Rows from block 8 of a small image classifier, named by matrix and row number. Rows with one number belong to one neuron. Each number is 128 + 32 x the weight over its row's rms, rounded and kept within 0 to 255. All counts start at 0. Numbers have three digits each.
After each neuron's rows are labels from the 100 images, of 14976, where the neuron reaches its highest value: "colour at peak" is the nearest of a few named colours to the mean colour under the peak; "responds to" is what is common among them. Only what is clearly more common there than usual is listed. The data: rendered landscapes of hills, water and sky. In brackets: how many of the 100.
# fc1: MLP up (model.blocks.8.mlp.fc1.weight, 576x192), inputs 0-95
# fc2: MLP down (model.blocks.8.mlp.fc2.weight, 192x576, transposed), outputs 0-95

fc1.355:128091137111090167161111159155160098135081070146128062089109140112127088025164137130135111165116137107190132180105154175136143138105065094142131080111119105117111135137127081186169139128170078104133174176185085094166112145176122135112152175137137107073109095122076057159051096103158167173
fc2.355:151121112150142155142056089109102170172122113141071132140130104158156152188130123107115144135143109108088127079144116100107169104255158143153143128130156104110106110105128144111148147150111091117166123146144105095168114129112146155134105087161127098122111136101130149113207126116108109100
colour at peak: pink (28)
responds to: water (84); noon (76); desert dunes (42)

fc1.330:113109145076132141196130052120164117080131155043092164106116114131098112119217115077133144102080099092105121136213129134129118147169143110119121060155104126082178107165157141168071102081152143131156135157155036181059154062127094135094098075140116151118084132093115169155136109136099140111
fc2.330:129180132089154109143113073132114136077125118107118144142133162103161110117145134120074108135129136109107093137146114109141162122013141082132024180140155112093077106152118171072090104165127104077152154126091149146111173124135138139144095105099092087096129169121108159110036153155163131123
colour at peak: brown (41)
responds to: water (86); dark volcanic rock (36)

fc1.272:088143126119129138129147183145110125065101105163084146144073157147150147091138077105080122149089135162140145145177148137120161179102179122130078133199106116133128186158138075150182049127075101081178123139046146160160127112146181129138140186130172132132163120119123112111129067068097100165
fc2.272:162134117118086148152074125109129146145172137159127099072123092120138139131119141145110154122116113083087117096076076146138080099255138113127167147067114144093084107082115168130149098139125127102080174119178131057147116159164105168133122128153071083066149095140105145133164109176152132105
colour at peak: cyan (83)
responds to: clouds (98); noon (88)

fc1.111:106104163109153166168107100076146142162132130122112158093102117118102095178211145087172111125115134128106143135177154147156150155193121100120118085137127119030141094171154153149071117124114121150150135092127058205098123071150093074107123077143142107078079122077155135145087150216134180073
fc2.111:123170143144121095129120141117156143102087094136105191134109137136131139100140120124115094156116153116115124142114187142091130119000115102129134136167146144059139118122140123152136123142151121188106196142176143080127127142101103168132103165138143157060185168154144180110000115200141144136
colour at peak: black (81)
responds to: night (81); water (75)

fc1.568:104139142114150161159190139089154149137148148147138122117109138124124106161160110121175130138128110141098175127181133165141161173146115068114134108152143103077141148156145123093020098081139123111145149079119076215052094091145103107149087107128130086134086118074148151189107155176102165098
fc2.568:102151136093117091139115136109150100095104142131126130112112117115086154105105129114143095142114143120127103142099137100116147111000127138154164152143101101063136135114112106157138078112131155163112177157131127103125105126098110126127118155115124177118150119150132133141000117166101117082
colour at peak: brown (57)
responds to: purple alien crags (36); snowy peaks (35)

fc1.293:149136140102184117180171051148185132086146153090143156152099102145137147103161118118124144102106099159151172157155124119122133086232137119142090103148115131123153125116103178118094094125175088148152131117126077138077102084135112172138071097113113122110137109165136131100125141163096092128
fc2.293:143117130163112106130083147155117124169104088157096114132092115131125084172096141119080146159162155097115105081150146112124172087183138152179071170140122108087061093131148178140138141130116156096141144131091136086115142137173112176166089132122129089117122163165136197113160116089197173133
colour at peak: brown (53)
responds to: snowy peaks (32)

fc1.336:129161123153076096169119125119169106087140132098141190204110137171090168122149151055135169066139115138117066145145134134115146114189182075118031175146171070108180119104123084133122058113156136161149107112161146140116193056130122130117169148116131124102138116156154143093071125106047146150
fc2.336:141089133107125115178114125130135103157177087141060172089097170162175155124150111142098148180156179131162147142124096174128072174226107137127099160137119117119074109080123088127099168127131110111096116112040074116118117167131121175108076142106144086111155153108118131093060195123141113088
colour at peak: brown (69)
responds to: night (57)

fc1.466:097084210120115101104164163131120136085094140128108095129109087183163155135129143128159124072103112126124138132181177088120159137133151162158194093133142156154120140190119127143127139124150147135168121094119070115081138093105071105191103172117114124107136094139065106078193132182084173149
fc2.466:122137124110130078113092142121101155136186073171162162180148165144128154130111093171112154139153122182135159146084106160044164114194114165132140146150052165136081099099145135087151117081124116152076234150175130151143145122126147096098125063121108110156130160051123143091156145143135093156
colour at peak: cyan (98)
responds to: noon (99)

fc1.527:144131132111122186133153156166128144116143070178147092109144087196138106056153107117083116157168114137171167118196133070141151095149121163115135155150103145153120100107081074073144143102167154121153155083136167056172137184112161125128107130146170131102113059169098082177090100112103148092
fc2.527:099168143120128130180137153050101206127125034196114138105151105166142113153149122169119161110096173111118129094128130118137127162255093153129134090149179139084093157133096072097145155132065100147150128147157077129115119134141177116175106114050153117137119105088175144139092125095137125129
colour at peak: cyan (65)
responds to: noon (100)

fc1.300:143148151162165084148142138107093115103058126142190132121163090095124176093063115174105141133166108129095134144154115145158128096158107144110224146078214093140163116109113105183102120073114070151058089084133148112186125123101131099131132107110107142143100087098105086093219151092101154163
fc2.300:126103089106106126209127109126120191165141078112096162078129135102121114082167125136122161153163168064138163123145126109152075175110073160074161109122145183133148056101103167121101144150109119202130055097143118158113127166142136126129138171148161169147067094134155084149231204135148167160
colour at peak: black (100)
responds to: night (100)

fc1.166:119129150178174111091166146114155086097113072148124123150098133208107167119139139119065105146153107110084122154182130125154150087112130198081100135163123111120138165175116142226141104158114067043221153173083114192131133129125156100099112166140174136070132087159064093128154082104104128120
fc2.166:146165102146129120137046114136094134153125110162077157096119122121178187119115108130122160117092132078117112104102092173134113121255147093120114166116146129093081114107141151072130132109106126111119119101133136079096148145126082181148128131162126125099113174094160158133207123141146158142
colour at peak: cyan (65)
responds to: noon (98); clouds (94)

fc1.339:114117123112165133135139100099158116142123122083135135131115098166124122164176111123190107087123085129154183062190130184172130165181102086088146097119110123097143124144159158135049107085177125118147115119164043175088094097151140044084083085117105096104044082106121161160140145158105172112
fc2.339:156175112114104117142088128108145112123087147136121148138102127116118158115118167111138133117118121136114078109106129122147191130000143135138142168134146114072159107084123113120161108123123112188122190142138136092164144131130095137171142142137132146105137184140139182086026137133168158085
colour at peak: brown (67)
responds to: dark volcanic rock (39)

fc1.65:111061153078158160152106107109188174109124118123126153085114127127114106162182096109127150099118103107137141098170159144149119149180150087060093120161125113074156143170170080158046091088160122138156137115150039190083097074136101081067095076125146101130063089084159146131112171174072171092
fc2.65:108157117121107107141093099107157105107105123126118144107117119151144129144140145100146153157109142115138078128092170099088143166000136142136150169122081143050103086105109139093133113155103107151165232111145129085141172151107101140142122139134113178078133185132148198118035145150187122096
colour at peak: brown (47)
responds to: purple alien crags (34); dark volcanic rock (32)

fc1.561:105084161090104161182129062093168131111132155032106187080121100129083103132225133061142118087121092079110118124207152131118127138174124069129127066125126132079164114145161158130047080097115139138166123134145045189073166069101090102099107086151131137091099131081124145158123133134121157107
fc2.561:135184126129138109144115123159120130079132105121127157147117130105135095138145131087145124133139144151142100152118110116150146173000129088119021125169145142065132105144118139095122090168156115126133147120125152107137151129104132156126112100139097129088122173112125173127003133155159172113
colour at peak: black (66)
responds to: water (84); night (50); dark volcanic rock (33)

fc1.189:107105121099168053107139133095119108069073065084074112152108120108185170109117084100134170125073142121118148166119114159114146192167172164113106172145138107102117190104093101137147081096128106160176140151098103177169125072120173079052111158125094086154128057087105101161089055081111138109
fc2.189:148099114149064186183091161125118096124168128129127107098120144130150124105158128139074137138135106081108121109111133146184109149220100089125130175121144158122127083098123143107123067169131145113056186118112183061152125151176147188129138140151093087075106212140182168128144177135178078146
colour at peak: pink (32)
responds to: sunset (67); desert dunes (38)

fc1.322:098112054075138113143137143123110105104131096089121125107073136212101126133175138144141149115147110180129154122120169121145165140151167160098102173100096087089133170162123133121085121149120171091142171133124118139111169132150120130071088125115114154139090086153134173138162118105108093089
fc2.322:174133109105101182121104112133161147107143104117129146145090123119134096122147131111126159152115128100136095125096103161118173113252116111100086161125137142171161196140112119081111102109092097182125133159130148109173146125131150129154109105120142077118106198174105165116177118111188170187
colour at peak: black (76)
responds to: night (92); purple alien crags (54); snowy peaks (40)

fc1.160:125120101173087117099112081065169154077098173088156137178186133067131169115114118084157205117154088123130131134161162124103125146158112098134164129120140089136160091119160123143142087081135113151063150138162139121100131089118071086163182121108104113150143098104104145118122098102151163185
fc2.160:123092056174146100178193134138080155193093105190099155117112127141127156119133103161089168158175180043108121142091109136153055155212126136101080116099128158155126097120139074139136147085123116148093120116063078110122117111129118154152165153170188088140100148068116141110050171171132091183
colour at peak: grey (80)
responds to: overcast (81); water (78)

fc1.364:115133125088143116168115128104129157140064123121141133132110136157129096164101118160158087100123107102079148112133141154150117148153100082145151147071201116088174124111150136073031089123131085136137131130132102162076128068147105079100100062138072104104103132082133148175166098152149177141
fc2.364:102171131124115137175099112121089118106146172070128131144112151087126054136135118083144132107107097163187090150134107095168104186000145142125192126099061123074147087071123159120101128125150157133151142094113143154128141151127137169122141167153120135152131148125100101128084187142120192082
colour at peak: black (62)
responds to: night (73)

fc1.176:160173067129064142156109195165126111138111051163149047181129142185147111108120154123098096163133154142190141169135076096127117136160102157121152176127099171163143152134120083089139145145133157113119205140210128104188083185156156120135156142126142118117138063136123092160110097097142138138
fc2.176:100134165095174159146191131113080131123089089194150103097098140142068158151173119114143114101100169149143111122108105136133164144101148129166133047153130110119164156180102086111150108086104111092168166069163119148150120084076142123115134128087189139136156136063133111129039092045094141107
colour at peak: grey (72)
responds to: water (99); noon (91)

fc1.56:134097140140113151105137113045135134105111200063134110162144104111116151109125114087132167113158061100108130140133129106114107117166143099117163094092146100104141054138159119158109065119163109211094188128137132157087098097127064099191163148158095121152141075097110131113135134152113184142
fc2.56:158084109152165155164114115129096138144149070141098170161086141148119131126134156158137138180201161102099115155084117116093065133250096130074141125141071204163099131139129115134156148082151117101128158103100087138098088114124098166107136143122187070123124193110144178102112156136159103178
colour at peak: grey (89)
responds to: water (87); overcast (78)

fc1.68:116103127121115111107148173121125114129099127077066082164094137122114172132162162107132132133175156091184113143116158131106110133134135130113160128202078126089160159193143143125176188136101082143197163127126061156196170105107077101064125175105157136137146093143115105139148097130137138134
fc2.68:168159104132133206154074131117054102131162182182106143121134115135158132148129105111098164151149152139109149092135134149137156101255168113092100175137138099112094103095094090097138113089088107127129159143119191047139119175164086177178122135140127140121147211100119184116155139135178136137
colour at peak: pink (26)
responds to: sunset (81); water (72)

fc1.67:145080141132150128101126142059137170110058159121159123134180063125151142137087078099117158105117095116075147130164152092119160114209141128106155142106139097176178131109173154135144119108166118153062127144139160115131092164106097099163087117146086101099148054088127143083124136077127195160
fc2.67:104123112130084127165082052149087170155151065168139120165132129136110133158166143112102157134162118053126117154078100082093108120221146149098155113095114144100028112079191131112129151079083152178105140204121091114122104128141115103156119124124151126120131181090166191090124122126124071173
colour at peak: grey (85)
responds to: clouds (98); water (94); overcast (92)

fc1.129:132150123081150134158148136128131083084121136125140102122141111146098085088091106065100096121155125165125154134156068078142116096198110153136175168129101125187127148058096125123137102066186162111164140125187102132205118126149195135121097158128159165128173067092087113128115064033160183077
fc2.129:133159111153141132158063143181109180119107100141053207090123129140150143177167088149128153141108163099117110122137133182125125122255134128128161149139113125057086105138156160062115171140135076134112125120124116083082104168128069197088107140117132113109141207074145183132147176154150123149
colour at peak: grey (53)
responds to: noon (67); snowy peaks (40)

fc1.481:109148173129144130138170145148135120083123131166134132172061156196137153100127121100069126124125185135168140094126137115143141142103159140108093123176110089114130149161116095172197111162073109058188139105081118111162097123126178101140123169131173121096138064114121100163128086096065112125
fc2.481:162152107108104129139047115124096135156162141183095095126138096094159140176101114147103131141100105099077148096110088192144120103248155118124157166123124137106087138078146135097138078078100143149067178117161158051121118157148108159156116118147051093099138184134119158132142123138139123120
colour at peak: cyan (68)
responds to: noon (92)